Rows from block 6 of the audio encoder of a small encoder-decoder audio transcriber, named by matrix and row number. Rows with one number within an expert belong to one neuron, the router's apart. Each number is 500 + 25 x the weight over its row's rms, rounded and kept within 0 to 999. All counts start at 0. Numbers have three digits each.
Before each expert's rows are labels from the 100 clips, of 14848, where the router gives the expert most weight on average: "strongest on" is what is common among them; "peak on" is the class under the peak. Only what is clearly more common there than usual is listed. The data: telephone keypad tones over noise or synthetic speech. In brackets: how many of the 100.
# router: router (encoder.blocks.6.mlp.router.weight, 8x192, trained with AdamW), inputs 0-191
# gate: expert gate (encoder.blocks.6.mlp.gate, 8x96x192), inputs 0-191
# up: expert up (encoder.blocks.6.mlp.up, 8x96x192), inputs 0-191
# down: expert down (encoder.blocks.6.mlp.down, 8x192x96, transposed), outputs 0-191

# expert 0
strongest on: key "2" (84); key "1" (69); last key: 2 (34); first key: 2 (32)
peak on: key "2" (60)
router.0:471480462483462454476493501463486480533508494528482508512502543474494488464486500504510464526500466498487540497547530503506542493502516477581456508517486486505512514496516478508512486456522466510470472493514499505495561494479517500471503495478496530457525472499517539497515513527464460517497458494465481474529467561478525505487470496486522518480550489476455477476478482479500498541463471527501511512463469472531501462504530496500511497504490550540519535476488511538521481565490535499473511515518499509533535521500479509530496525512491507473550528530504478483508528527510515496
gate.0:501497518491489515485494513535523500486476519486485520481533506505507532511467494476485497480461494487469529483524530497539484497563511496523475480549478487493491500486502549498482457506498542512493492483513533523504522523546489495534504518494478514474483441499559498515498470510499484519451474516482484504462489505504468526497552497513477511471453503487440491498511509473499510516466561499510492512463479509515524550487534529479521526485484459516510531464485550478492509496496542485486527496472491473476478489501485484518533513562458455517530475502589464461506514499500502522
up.0:484495494453447486533472490559521502467483450468458479505512471466520546503463473497485472481482496525495503470481543488529503523538471528513464489536477501422512484493504449493499508513517482488462478499519480490506512499514519494502511501504532492436476443528528490523496526526519480483486464545480502486496465498519474543515504534541471484487497493489468535486503488509500495493486525539525523539464490536514496541489504527484530506492483480507509532481536557509542491465507514484486528504455479457490490527483490493523549483492501477526508518540488505483524501533484502478
down.0:521494519543510462493442485500485494521532465492502528468480506539485502500504460503456530501503472518524450481496505512512523499508484471542529486514501484533502497524516503488492479478463516440492503548552530483502507467505503522445483477513492508514514507477464477538505508577525511510505526493510501525526467552507489528526500473481528494504507517500524471509513508534480487456515508533472492478521516515527506551487497500470478517515526484472438554516504519486484500532502483479408531512524478508517512490505543514484502446498481518527486495486518485490456478504483481535
gate.1:529497536475463444503496484461521531495479529498491524510480510496480500513496477516479473477508515538464491466504526476532515510479508519484473530497532464511519502517542494483535509454504460515502511457491501501523517478497484541511540474519538486544503481465495504509557509531467523488513506525526482537481504504511524473531541509498503524501500475467500470503492537478495534535520501488452471512486553479458519479463512533526486518503471469468462525460507494510517518497486516503473457526463516528478513481544536534501510471489480444493466479485517504569483469486502553478
up.1:473516467483505500496461530528488463511481507503507453470528473503518495472468543486504526519518555478527519536490492506478490471540496487512520461453462561478520515500468474506462521537497504503487533522531471537534497516514489485456484500479467519483501501539510503502445512505493484508497505475459476475498494482494523518489481475530498456465513524561512506488544475558480501472521484522509493528483428508508492515561516480495531490518529515497509486497515525460493478507483486530510488506524518485523458520486483454529493527540513533503501494488497535440532500475493475531
down.1:487504475478510492504479527505522502475475561479537501545508504486543490542522473488518481491549488513498517499510490497486461493481511551530496478488525485481490517503489483510529525516513476525513479479503524480483498496534455478476476490551500477542471502475470486510508509494434478493484523500444506525439498520492460483517509490482520522462544476494526464538501518486567483467503504496504500487503500490524454474495513525502456487485506477493502523453486492440435481494503489468469499482492474485504477511490479489472530475489525546460499545470456530469503518524493555504
gate.2:491488514458493506494419494515503454507459535498544525493484488526512468507533500489493496488509473551470510482490473508550547494521541489517479515504487519535511548493476469508471547521514469467500544474508530477472493498511518496525524526520555473507532525462484516451487482477486521535509480474510512517485495513520507526465499538508512501509493503480506487511502469503504490508521487451501518481484551540521520474507554548508502468449498549458522520478503481520502511477523516503477532506500489475505490551485486482527475430456489502481488529480487477469491481480483479486
up.2:525479477455490536502424504528477502543461506521509483505496473516492516486492520488513469448525498526467471488514490507521515523514534490506484505540525508513528508468512491516530548523501481458483480489525495452523488480535495488538549521515521484508503485483520510475442478516513528561496471462549483540454475505504531480460516521520516499536500561487484513479457464494502508484505487464523492462494517488500478494488496537509480488504526488495521484477521530500491462537530523518519477487529528478499501513500480459532485523512439494457476505467499475445522482482520497481
down.2:490496513505570479514517520503492545471474495527523529488525486487508508536487482502491498530526447502500498547500481530520444453485472463506543558517462468475486526496541534504533506442487557534501510504481504518488452467476515479519498481506483504470464512522466487516535495503535504530501483521458537483526466493515502467492505467495527510506484524485523511487501469473501506531511544533551568484519460499492485481517507550528485480501517499514478502496491508501456472511490472517487496460493478523485480478493490466504502486489521475483543494479546489466482540488490514472
gate.3:471503505459497472484460504562484489518466476480487516486512488492505524493506490505501430498489531538515533494544500531522539515465503524493500471512503486456516490443490495465567518487471444477502547485483497467484470484496539511481467503509500511498476505499530512496482544478480488483486490471537513479520543515514486477504497494469479494545483480482459471481509505519505494560495461519516541475519483493501489522476475480522498519495514537506525502454548498473486507546531522511512532509497486498509489539500486500506510572474483549503532529489465514507500571478508513513
up.3:463506527462499497475473482540490475494480463515515525469516507502518501477504506511521446496500516519483526486546492532487534511455513515477512445474482496477502494471493504478556494476486441480499552488493482482507484464484519504469460489511501518509483503499486502488488522473451528502504508492543533476508529536511452502510483479490476492525484513480501471495498528512510521551479448499470535490504475514472490513476481482532526534535541546494536502501551503502489535540558542508526530498484499502517495498494545505516539546477465545517526495491485515499507580466500522505
down.3:480476527482540531492492541500499541503472491540492534473478503506463487491479506503516484463501489452514492533465471481453490534483425536493504500522479485490515473542522478489510504535519478481502503478484484501516516522522502479489494514512532476532516491501505501508504468514527508451521530559502511485503487472497518493496513492519448462552512496461527476534510479534506511477483467504517466482503502533490551463494540501498541526490524468491452484443504485472475546484493507518489513496544504468519474464507459508472505512482479498507516524469537492505428561480487528484
gate.4:484531550506525503491553522516478491509445480474464501493481561569497531561477523506482472497504506465506530471488527525525526479466564513501534480524471541514466505509475483487513529521509481471473519476501524478487517548516503481510530483518548499517495531518504486561515533476561491523536468533476551499478493499469491549514513477504488489506482487487511519495528489447480513491512482459512522495487519489480480484500485479474481505525503452460489485478463476506491487543487505472486481490516519525510513495488482497511504468495446504526492496533494482511518502511529487457
up.4:523523474445482501467541514511478490451501520488447505464492517536430514536432534541501489478487491483481502468491517502541492503468521494561493516540482541522495536517515486521520527504480470476496472502500554488470493526523492503504536506516505538510515533523508467577518517461530474488489460542499515492496523530465510530507515485496485486528490486483495517482521505477485515497493497499556508491494500496495469486509483484494485540484474445463491470517469439513513525534515517493485473464512517491503490470514497493504526491538480536525510478511499491461494468489504501453
down.4:510514500525488533512543526495517488489487513508480489512526533497463521457499505554479503510486435526513470524505475510553510537530465519548491466480512493485471549476516534505541528443528494506523512497499467488487469515455485512506474433501505472505495524473473495457532487464485513510481449502490480482485505540477490509493501515490573459483487522456510528491513441514498531521483537528514537476479542496510509542503523538509520529502454496513501466516498481539490489492495504471467516469479485531507491477528509490456512494504472531466511523514471512495494482509506508471
gate.5:487497457448476511542493507469495474449494521495522495478517464493528482503508492584494526454554552487495521522467486475503512520520486479487520491541504474479477494550477488474459536516505493495516510535513459485463496516480489512488515460518468470484519506520465512454547461481510489555509495541499480509495472466508486530522500534504521488531482509509535526504497520500489502494529467493496499525509464501483526510498515532478483504527496487509511551542522542489472479454476508493443523461479523486487491469532507479543451459464509510514503476509499514533505486530497512481
up.5:500502501488500538524540462536470489528520466473538498506494529516499555490515488450507540499468475514462477520496472508534545512482505521498499488484485498495516473512460516530504509488464470512548511455495462462525518489501493493466513523494516496527460508484488457541465480487481519524488475515472518478452486526475504520521484548544460530420528493492504482494534517499476486531503502496527512496504495514520492480467520566526459499457526472552465477479496533487510488494490526495511492522541528484517491469487500506466531511505519513452521514493523480506499500456448491484
down.5:483461521514444491465542509512474499497516479511498512469502486525481529468484532505517533501518497520470521491519485532558448530502491494552533496468493466474512474507499517484460507474526487459497506506552508524512501485469502453456501526466499521516514508513509499469473532531506469502510497505522470466495500485469503499509513546485535475498506514554485536488489506536487514512449540530540509521540484485493498430514515491485471507524532487496517528526491477493490484511530513517477491539452500460541518488463518536471533505480544467491512506474530528504521533509478528556
gate.6:520500533507455478511504498521529502515499500512554519548509495517509510511490485498505523487575508494509490477511494475514491502514490488529498476504456508514473490494527503512495469565522501505566486504504505454541538460514500502530504467499512503486472511500552516532482425435525537503477504522522535492516513470471503497502470455515532533477524496462518546504492518482504452491530496509476520525488511513490515513467483487497505500505488484487480538610476500494469539491506513533527486515475509528489530457523506474512507514466503537482488521457489489513506496533492504500
up.6:474515493503515499497491503492452496486510491489450495465514481551474487450476474510502484508502506512498500535512526517520522494443486521456505510513538512517513430502503498504516502494462517521539515485523512520477468522523493524501502498502509483496501523484467522489501553547483483463490518515471457514516503532520527525510531519481472492481494480542487456515504481530485529521491505482442497494486454515501472482522521496506494523482524551523493465381504543481521472477496472445473500491471515494499491481493502548498498479490498447523502457533520478461523514500531508504
down.6:507481459470480523487489489509541536482505477512519479478514470465498502478485526480510502523464517450511520483517532526540478499516470529550530488463519495524505474491531519495536533459482524498529491502511502490520490473522496505491497502472525486487498506482513501487502575489496494473491558487474526456527506487471519537532471497470465507513515464520503501474528495518501498541487525536479503483550515507499452456521476526568491481497512520522506498548537494546523525483493493469473523527514498491485512495521512483522469494468522567537493510549499508460522566490533476485

# expert 2
strongest on: reverberation (96); key "6" (73); key "#" (66); key "9" (62)
peak on: key "#" (35); key "6" (28)
router.2:520520521476484518485544490493507490474522520482555488465483506484502464509498465465490528501502526524479501547469465505472508510481493463445567463503477435521497517512470480478490492527532514476467583511491484491477497503509496539500572472527485508476472474514487505509519485493504509565514524486473524462513494473486481513470498498459476465507465486500490502505496466483495510465493449531494540496472479528498462521508499531469500509510546489529499503514506494476532491502532521504557522495519508510486496481455533456449464516505483523522518525501523480512498513508474500502
gate.0:487445463502508466498459522460505480502516493469482525479498464517527464520513434497526515481509507501519493489478486490494465548482513496496454499491504495527498536501503493510497471446488525491533512536511507485492489501509474459519444547516511499527530499460492444517508485491551562501506495485510542515513467489516471481510494490484496528471487510471470545509479549517484526564476502434472472494541464483514466525525465510487523482507469506517514501503507472485515496512500486462512532481450542479498528508496516516530474488500494500524500544508549516485483458518525489532
up.0:499545511502457514478508499517494526510521473486509487493482513512549529503484539471467473511508526528477494483498517536532514469509483474500548517477464539478509502516483505464512534541503485472485472527499499520501505494524508552481553484458498526473475515498486549498504505489455444493546503500496476505499533549515506483501498519526502487523515512521527456481496471452490493430515482566506503500448524473477519446498522501485512519477552525485493517492482541506477487489459493491491463547554461525494470523517499503488534522502530552473484478499491493496516522475510513470
down.0:507499488505503476483524543462516491507546529511537448505491447490505527495473514505540475537501497535491475535550489532515432538492456476452453470468515496498508527507512508502476496449456489524557466476457514532459519537471507519478493487526480513476506476520508496541530521505483489487510487471490536518455553511516496493504526544530487488474473488556528503484493507456491517526500504466508500443515492522473526456545555518507505494493495502486508524474500520526514484516473525469494449494504516509499527503499482494492516523523492502512545491490519491488496488470486496502
gate.1:499483435514524499528492502480489518506493520497528507508529517520455456493478491503492505483526475549528538452527519506528513491477478504467482515484506491520477549493490473558501480468546442478484486527487515487490531519496495552492509499503498521467515533494474490505521485504493458508503472475513469531476529473506517563490528553543483482518535512518479512507496481500536504471523512490492478560503494496574496491508513515495479525499491515508527501525497475471531546461459516502513545520486509524470452520466514543491484469455524488488472518502479486531527489472465470477
up.1:515487453530538501504506490484490521509477513479500517538497514524503523510469484500492548483510517477525530475501498532503504506495521554459524525488484505476505510513503489511514471475514491523506509531496508476474527461520511528517530540473500536528460503499458506515512473481526487510491515505504455501475468477497488566481559549496484493500528519493506427461471451495508515513556488472479444560529506477493520522503547526522504486486514506517512490526502493439561491499508459508552520507460489487459478514507495519513492483495500495495492491468539475543523504477449468512
down.1:494537497494520489528537505457485516534469488513480530524489489469528489491482500491516488527494498459486509481499564484470548509529427534486519497511481497523473502501499498527460469478498500524472547541534507485512490511450484471505496530491484520459477483512492463528502493519490556449482520487475460519504490488503486475493498481521497488514532507471522531497509491491518549497494484533496520514508511485555510485497488501475518497524466499529490477506447474451526496495505562471525459496456481465489500530485453497560456482506495469463453518528533529482513491523512508467
gate.2:507503507477495492509475487572529483502532522504492491531495533509526498508486483503477511487537496534500477499508499481468487500473513504489494568470501506473507504491557485514514489488458525494524489554479520489488502506534506468565512511472501526510499515503492520487513492519479508474534476489517512532474521502488494523515500472531491481496512502479466594437474479497485462493561531510533518492526500463491510540470519487528526475509500467444507497518477518530500479471453510498502474515479466543542456473498499516444449511500480502449497459495494519515478521499540499486
up.2:491536543487502493513529511535512470493545456507499518504522477521527493482498497495486525461481493473463493513536512492494489542513441525506458466432479517532494445528539482519487470460550541537512502536530475503468484497573516509507468475500507533540468475499497532495508514476490471504506514523507513521446500482470512458482509504490527472544534502475478505492469516538473520541509525511453512524483480515490514494515531483497530502499499487501520492537504503466511538525494529514528553452495513477492497483475480468468486487471459523474479478530499530517497508506522487495
down.2:541497504484486478512530517496507497543489491487502488522475467466515541494520459491492507501490443472450543516510493492524495518549497486459466507485509528507501482492525470558538475474565510532510543559506474500491458518473466462505503527507497549499525495506468533496519498522519507489490508513539450481516476483500470512500497512524531487514477509518511527497468539448474480527489502491468508457495531494490533466514495495483512515524551460507480488502513514480454508558535498493479482504523526490494472495476446470515492562492511468534486512512503524471523480546498502517
gate.3:508485513529474497462532508480547472522509491510485488472487503494493471504435442493523476482500526507498473477488471507468517528497526512491496517455439532480487519505478512522479508466497485490494504491509495522478446497508502495457487494515528484505525480473528488498503477491533524462532548491466506482498529512497449538515458532492504509512486494546506433529514520542477476518490559548515503486485488542529508484473522510483473486509485496493519479521501472481518516480462531497509475489512513505507476512484549436500506485510506496552532579500506544482493482485487559497
up.3:505509521480478481475510529500543466558485472543454524480453472509532446537470474479496468458463503515488446490490489495524519516526514464458494495490493512477459511427504499520508525463488504496506505496521501536490506513495501505427513505523521532525523506462532501509490501512557529495517521465476532507522508517515478513524523501519492489474486494496490511544478503541507457530501530520526499492452472519527483540458452509510467553469488509486511490475487489513523506464533530506510476508526504488489480495518493452521490504494480461527528524479495532527486485494473536524
down.3:500514504519533529507526524479491502471491457517518473495510524490501516473494475521467418519517538545466468522478494444514521512542523477523512502518505494494505476531506539516503545530478545537542465473536508518501473450558488530494494489461461470498498477541537492466521523513524511528534486522488508482513498492515499515494513507506483495510520480543519505506473509468488531500475541466501521521528545478466522457485534504545526492521520473477521528499528490496516510513480504496511472540496541480480518520482494519537499478471507470514517484471484517541546526469492454472
gate.4:488486467544523507522508489498516534491527482483468519474511457463494524534478516573508470509491477498500467487496506510487513513492480490496529480472538491501497454506510490517445516491500496505492486528561492489483512495506472481496453502528483505568562521478456476461550489527477530511497516563496489561472496510502498494545481508522511497467466501478527498498485506531535471538485473472496482519489560540505484531482502513519509517491526520537533473470503500486487477501527471444534509492519507498537520482501515478462491508478511482468483497547494482482475488524489521552
up.4:478542490520519500530494460528486534494512464497466519506505453485495519544457514550481456491462468511476482499506503501488501507492443477508510482474525489488513468475489482501426512477517529485511503506552506490474524509494486509483485511532480505571504526471486476440533473541497496485487509558505527544476473516508533485510485518501509489480463526461521518513505482496507486544482515490474487484482565535519497543495507514537504533489525513498525499466498505521484488459532467491514499545497508497573498487516511477481491491484488470465470504559492511490481465508510528511
down.4:504478534495489516541501517447466497504490495489475535468535549524549508531489517485489575503526491500479529512459478471519492472507512494541540502486468485502497486506492514525462528521528502491484456486477478501531496505515519465453530460524539470471524494497489500544506489461544480483493536485524484532500530488469522528487562547513509480501490486527509495495492506494482550531503500487449513506484506444470475559538523489542463534487520476501517512513492457503492498480513476474511472486509520477475476519488524529493524538534506516487468499471490472488542486469488495520
gate.5:486511504479470528489482491511534494496519536484476494483518491495538534471549531514472508502478478479533574491523508515444514460528573509531525485497524509468472481482523497530509504467494536512489530520512478523494520507513510449471558499531523479538493507491503486508464499460472515475534476501453498521481496536487509477472462520485488548496485479504483543506472538535493493513514517517466478486497476510514499493470505523533495520501482490509539518568508476518451488522463488489448502498496486506482469517530517508528493442493525482426506497499498485514463488501514511514
up.5:502484476513528511511520548480473515479504481504501492562474542497488495556474543457473475505498529528461474527502490482531513521455540509476476483515443502491480481566521505507498476520497522438533485472525483464539495505454490473533433488489460537503538482486516506536483473475490532500512551488513483485519493446486495492491493494486457501466521487490508483472511483503553512522488503496495491500461534491497516502529465466487489514510498486487493518516515516478491513546486522477535477478505536492516482449500488523470467527512535501502480535499500554460484494487517501478
down.5:456491506519482453513493492441549510506495470488477495495503499546531472536507535447480550491517497520465474502492492496477511507527479536470464479488468484517485484482495504554476487522493504501467475504521515467448515510439490499553545472507511476498523494485535493486498447432548559535524484512495527488494479512505549482498498486504451505522463506433496516485522521499493549477515536508473519519478492488514498498524462498496485498488496497497492452506499486467541495536471491506527464488484491457516498496529519477525499496513493483533493503531472519494526493513509482463
gate.6:486464525505511452497482511481472488471505545506507512505492532490519520486515496478511493531532464492519522491494518507467507483496488561481508527505555524453448522498487429483514521509481522532512503513500515481480524521507518560492538496512532486506510517522497545581490485527486521499508502501463546528545486550502428456516514499471521495482512504538514502515499480523495552489529479464459501511497505491518502472484485477482471488488492478502469465527493454481476481499459506477500469484504474509506461482512478504521508475481484510524517513545509508494534557488509530553
up.6:487535451512471530482503498510541506536478461507468486481498489499499541520470509508506532481497524504478519533500482490531478534509529487528469439493464516537516520486478551513462451499518521495518533497513504555487479471492497427514502485500464508503482478506512483474507485518455451473512509515517465498479517468485512505483470520523495478519512508469492484495517506498510470518506530544488474531480515530476524494519546468502542534500492501474516544484497499498501523532529492523500551506490534472490545509496496498496465460520478490477492493460505486470465400474492470474
down.6:512463509459501486472459470559508511513539498499447543473490501492520500477501522508523478520508466520446481491532487542537486481517517484484497520546512492498500468450483489472488478471504474481501511495522500491516459545457479462531505458489514462507541498507460480547512479495514485463510521545529484495520474459476459445484483504509499506508450513473538501499472506502496491493473502490508534477519484516478467521491512482530485503469500488507494482522490525508447499433507500512490512522509479524481465447519493503507524469489581516541535510494502511514510522475479511532

# expert 4
strongest on: reverberation (91); key "*" (91); key "4" (64); last key: * (30)
peak on: key "*" (62)
router.4:500486485524485526495484474505490546480482478459459525517542500533544483516463487502464452524524536495533542470494510505519469486453484526535471495499558526460486486482505489479480511531512494477466473504487499480551480511503481513482468495514549496504542481516487465545500523483488511471479509524501493525446490523508466502491482501534473487479533522517509510486486492484478481538520486496508464532563518549481548522451473474509507495465481484510479510516510529498486459490484465540469491522536517495495478461533475485531500500503508523552478501531528544538539511513500501514
gate.0:495495488543516482489501485479492498464521519514525496516472516516501496499508517450550550488501455513504508505485498551492468481519501500503493496498498523514536519461507489527487504515502513484560511520498497469528501532466530482503505514550483499493463464510481523483540465523500486543527481498513563475467531506513469496516501511509490493477458500501483533486513538459476491509522505472530549502481576472503489497501528517533503457498491475505481508557492486503487534551499497480509459544493467495500489513498455516513492578461461463466528487481474495510457451522510494472
up.0:503510512475478519487507512457510537493516541480488523491450504480495473499480457531501489476504527487483543510511508471448503501503500493487522515472555454532481503506510515498486490470494487538402480534500498487510511535509509510473509522465505465491486483478509479517495503507507519499489483516533464475546497490475530479488486498428484532438510496503453491537516508488487491506507490511517483541433505487471496515513517482529513491532495470533486470434501513489506517531530537521530547525520437540509552485500497507525481482506531512469519506498516482516526507470494532513
down.0:491504497515498477559470526535497486515470472512497485470504502425498464507501512495531507501540479455506500510461496491441527503520551477485511481472474474513494490512512511474440490438461484444500486517503474492522494529521510506491505497476499492477476514543482504506516498528542479543528517479496481490506475511539511513494506498498488525506504491534463506474518481460504477506469510505504537513475529519522467477465505525517496526500493480513540462484555506511480509495455531469485496500519501510481546524474493519489516515514516505546506462577467554504488515518546519557
gate.1:497517481487489528529513479487478501505475493501475507515497502520487515510478539446494518544475556481550440474481488469505513449464499509482507544441498537466528486529483501476469499515512521517474530504526538511498526501529475505478539495535508499457457524458524501518492472527482509489466479487484547522451493513535509482464431495497513511477495512496542458495516519524489493518491501514481499473514468533492540507541503481500499460494463469499488462495533539504480533527557485533471498500531517507475521491537508515460501490524473508471495466481517540506479508462498507516
up.1:478488525502494494502481518504544477510528481505537530503481516488518484477534465532497480459526491508443532520530511523483515508521517453524494470521518459555461526475507498535502510490481451491510465527468494495531484513477505524542476509444491494529506449542453504462519461466522514521528516497501461484535512524474474499511551538520513472518556497493473520500518492473487477529502535463497521532481526479505455496507504489514487506521512499471509530475447496490487462498439520489533516495489503509502497496463485487552490463444516488493490546524479463493497485494487510477
down.1:434532478517519510505542507498519494511521499512481544475504468488500510503520533484515507532488509478552543460470509505526484501488558521500506476450500511498464475510494498501503461514491509531472480545535491472513552533490487546450486547507529528517494493420481496510473510525520442478490501452543526493538479497459479502488515474516500462513530495508504508518508483509518483486512518450489508534503477477504513539469493470480493528483549501506508516516516475495513478482512530471533517501481473526489537520524483541511527498542483494482510536541461493488511510494507514446
gate.2:484477487515524528498447507493452502534488532474480442505478515509502586483494480488518495533461482504532493511492539500505501529463464510496484516516466504525494507493494511523499520486498552511523487469492525469463472455503529515480518487503525520501488553494516529498522490476525496451477516495482478473485499513520519544492518468458521510465549530512489558525500520512517474476559473516476549478470519512520503479457527513502472510529477520508535494509517486499500496502492516493500530506499485534494501484527483531444454522482496466534480520493511553511460531539457485517
up.2:500517543474474461504568497510534536522488478513503534502539495500500423499531513495514502483503492503475491498481477498496512459538505517526528517492487484485504477499507507469508523494519446508445533507471482522508502514495492501518470529499475468502510492513527493495471497505483489556522519470543508498506496461466490507516480524509455522571425501455520461484508495496516530485461485477525471519523502500469497502548506467515547470476501500522481497502515513486474528511516514487498471491507493480510494507508514467533557501497488528486497484513458445502558474469549547477
down.2:472534500506506522512490483502489493482518456507484484475515526514512469519531509502470501514503532518474513493463549500485520504442516500497449472450546543535524483481515469507471494530529510506534492512514478516509486504528451511521523446493545488543492526515539531478504467504530521487433458488501474544535554538476508460506499519474515475509522486440507504494526499478482517456503449488514476499488462510523471508462514513467510521513480500537511515492546485520483489483531487522498529510527489519498531475523529476505462534472493508516489503480482462458500492515504460543
gate.3:528545507506518525494534486496457498533522457527474498513516492511495519526472508507532504534515508506545455479485481464545503479496464472526514485510473509463473461469523555476471550470541507485484487455471497456475516530537450486482466471529454466512521520513505493502505464533492482491520537507478471535514492447489501507507505479484506506492513506474503459529489519536493487480485464482510491520492481504480494532510506497458508502519466518500517513500500501514521476464504496514523486540514500473560540505500490509504575488497490545561526496503459472474509518546485508467
up.3:529526503521523499502553482480451519509540472535483494505473506449534541562470488506534514514478505524539473475485491480533484488488491498480522488509497495451445502480515571497449547490523525504478499472447501462466506534530468478487496490515468473477509515504517491500512464495495491465535544487491485526529459459500468488504492487479500500492492464502512487534493520513491505493497486483519506528474513533446506509499497512488480512501502486486509512496521519525513464442515494490507498485530522474544547490510472530486554471459498514546524474512463490463507530505456505470
down.3:528492527498475462505476510489507488492468506509535518519551533476533494520509520498473489479511497485522459505548506530487494490552505478533506518497549505501512472510508466504529511456507467510481525543518494544519513443483526508535492544481486516502491558454488484467488546480510495524453518519525465493506489544490520496496484530525491498551436511505493472476520509527460492489491504513488486478464506512495547477506455507514525507477487530474509526513496500472486482496479522496487502501472545488480471515481497501533457466543537479457487425486546478505532476479487469492
gate.4:522486483551474456493488488529467524482483544472510504481497472482501522531454516516488511482547534478532440521490486522487495551498465481503489470536527491523515478521497480507479511496447503502507523505479479499520489531525489482539510490471494499489504457475475490444482481535520527502448510510477538511505502473497511501488525468488514524510507509486512522496452469489528567537472485534509513466480504525503478523521457487448538543511470528479504495483520486490518469481512506447502535528501499490517520506471478526530489512507459517518554481501487536501448557474502471517
up.4:501512529544478454518511467511466520476490527513491513488479517495514512526462471484479491469567538487550463500471503503483455550494474488535501486533502534527499487523498482557475537502491470498495589503468480496505513498498486498517509469506499520478507449492527485474480454518506512481467526525474536508470521489487480500509507496493528515504478491483509493485492478500502552508503485481521534488456526522523486551486494489483480484510484527488522495448522471529527511511519508433501474508508496518520502534498534536542501519505500526513557483467539560515478524490484475473
down.4:542509517425523533458499524464514480510506466480495456507527471485508480532500523512520525513459491505506491554520513456526505518508517517466518473515536529530493473518514513474529525506520500473477516492467496458512510551499523469465495503480472478494479476484482479525499497507466504507492566545483495509503469506468502476526480509502509506491481521508532440532499548526530496509520485471455538516488503527501559446462531460485499502497504529532447473490510526493515493501460487483482501522510527482476477509483517460473509471462510480482534507531542491500512517502456471521
gate.5:470489479537489515481520498506508499471543512496506506482498503519524475499472534512472503492509451494506498531541492507509481494475531499486509448499440537525489512491535509537506473474530521525496450510518515511503521477496508509491435488500471542513505484529549501495465528509547549495524513474540467511487531499546554542498497519509468467461509513492518517534505533523477498497506458518505505496509472529440481489489536507470561531507476460520498522472526518469506439488533483493501532498493520508497516509510460489523472497472457460476535505519526457510480492521486457490
up.5:474486525442526471485469495503483490513492479504492482496526489519466506515523496493506506507481511497490473470483516514494514549509469520545458501488510493485490466507506513498499546500499509466542493467458510495486465498542488524477533487501550447479479517507465514512486483441499454506485518509479528513530500502494461484480512467472532534522477506475483505478475505463506521545512507462502512493469512488515514511543488474519477469444494535513536483532508496532499502549464511526496500519512458503470523571490505520443524495510541561496499491493485563448478458479502531502
down.5:497486519489550543547511512478490516535496501519516531489487501447523477494533514505514479528480469520453478539503475471508485516526485476485499521516507521485537516476545441544466540516508480520509492521516514451493477485466523445476497496486504491497462501494519453503474469493521544516491544488542500500521489486500460482511485492469464497477494534488491490509474496520468523530519517496511541491544510503495508531503524518490478488529469468499548474470502484494510516447512568519464552506425479492520504529496521481461472489516510489506474517500522545515522466506486519520
gate.6:498526494517517562490471525501490479480487489518527498488437475472474495472509479525499511474516491494487493520505472497498475473477452529471488504497500489478478515516502510495473543511482489492502453468494558517487481502515504505526455484481566508495527511468512477478529496554515528485486506461505469510542482487498531518518442491557529511480487511463503502505516541453504525506521504492546491497484524475496527519471546456455523490514457501486520558523482482502528525476480502487493556556525488518537474491524518487492493536518528487496512512466521510521490505432518489531
up.6:520485523503504499460533489494519483480488487503465522476500491482522477492533479465493489496474506518473493507481509485495531451511515507466490556503539460482501497536510532525501544516486515502455508487513538528486510518459546506503475485511503463499547516472512459513543550448492493482491506480500476504505512478506506497491537492525512514551533471501504477476547435459523491518500515500519544490480484514495509506478520487472488448480509526521467446527513460524530447498502489493547447487507486524560484499536514499508538453502443510480481479511527494520474468525521505513
down.6:501478504512514456529537467480524513509475458467491496517520492472445548547526479496527519485490547515538514481486512510501436480513525494487545520478542512496505512484537457490500498493495486492480532562504497469501474463510517505483496489475485496547489478471527487526499490536529476508495534505462521493503500470448504465551496482466535527508506520505498514517520473523489489455475481505470463492483513488534555521505492550465526477437526478523507546474487500534494525530470507524477514482498454494482462525478474494499514522522530499550503504509503509464513476519502509473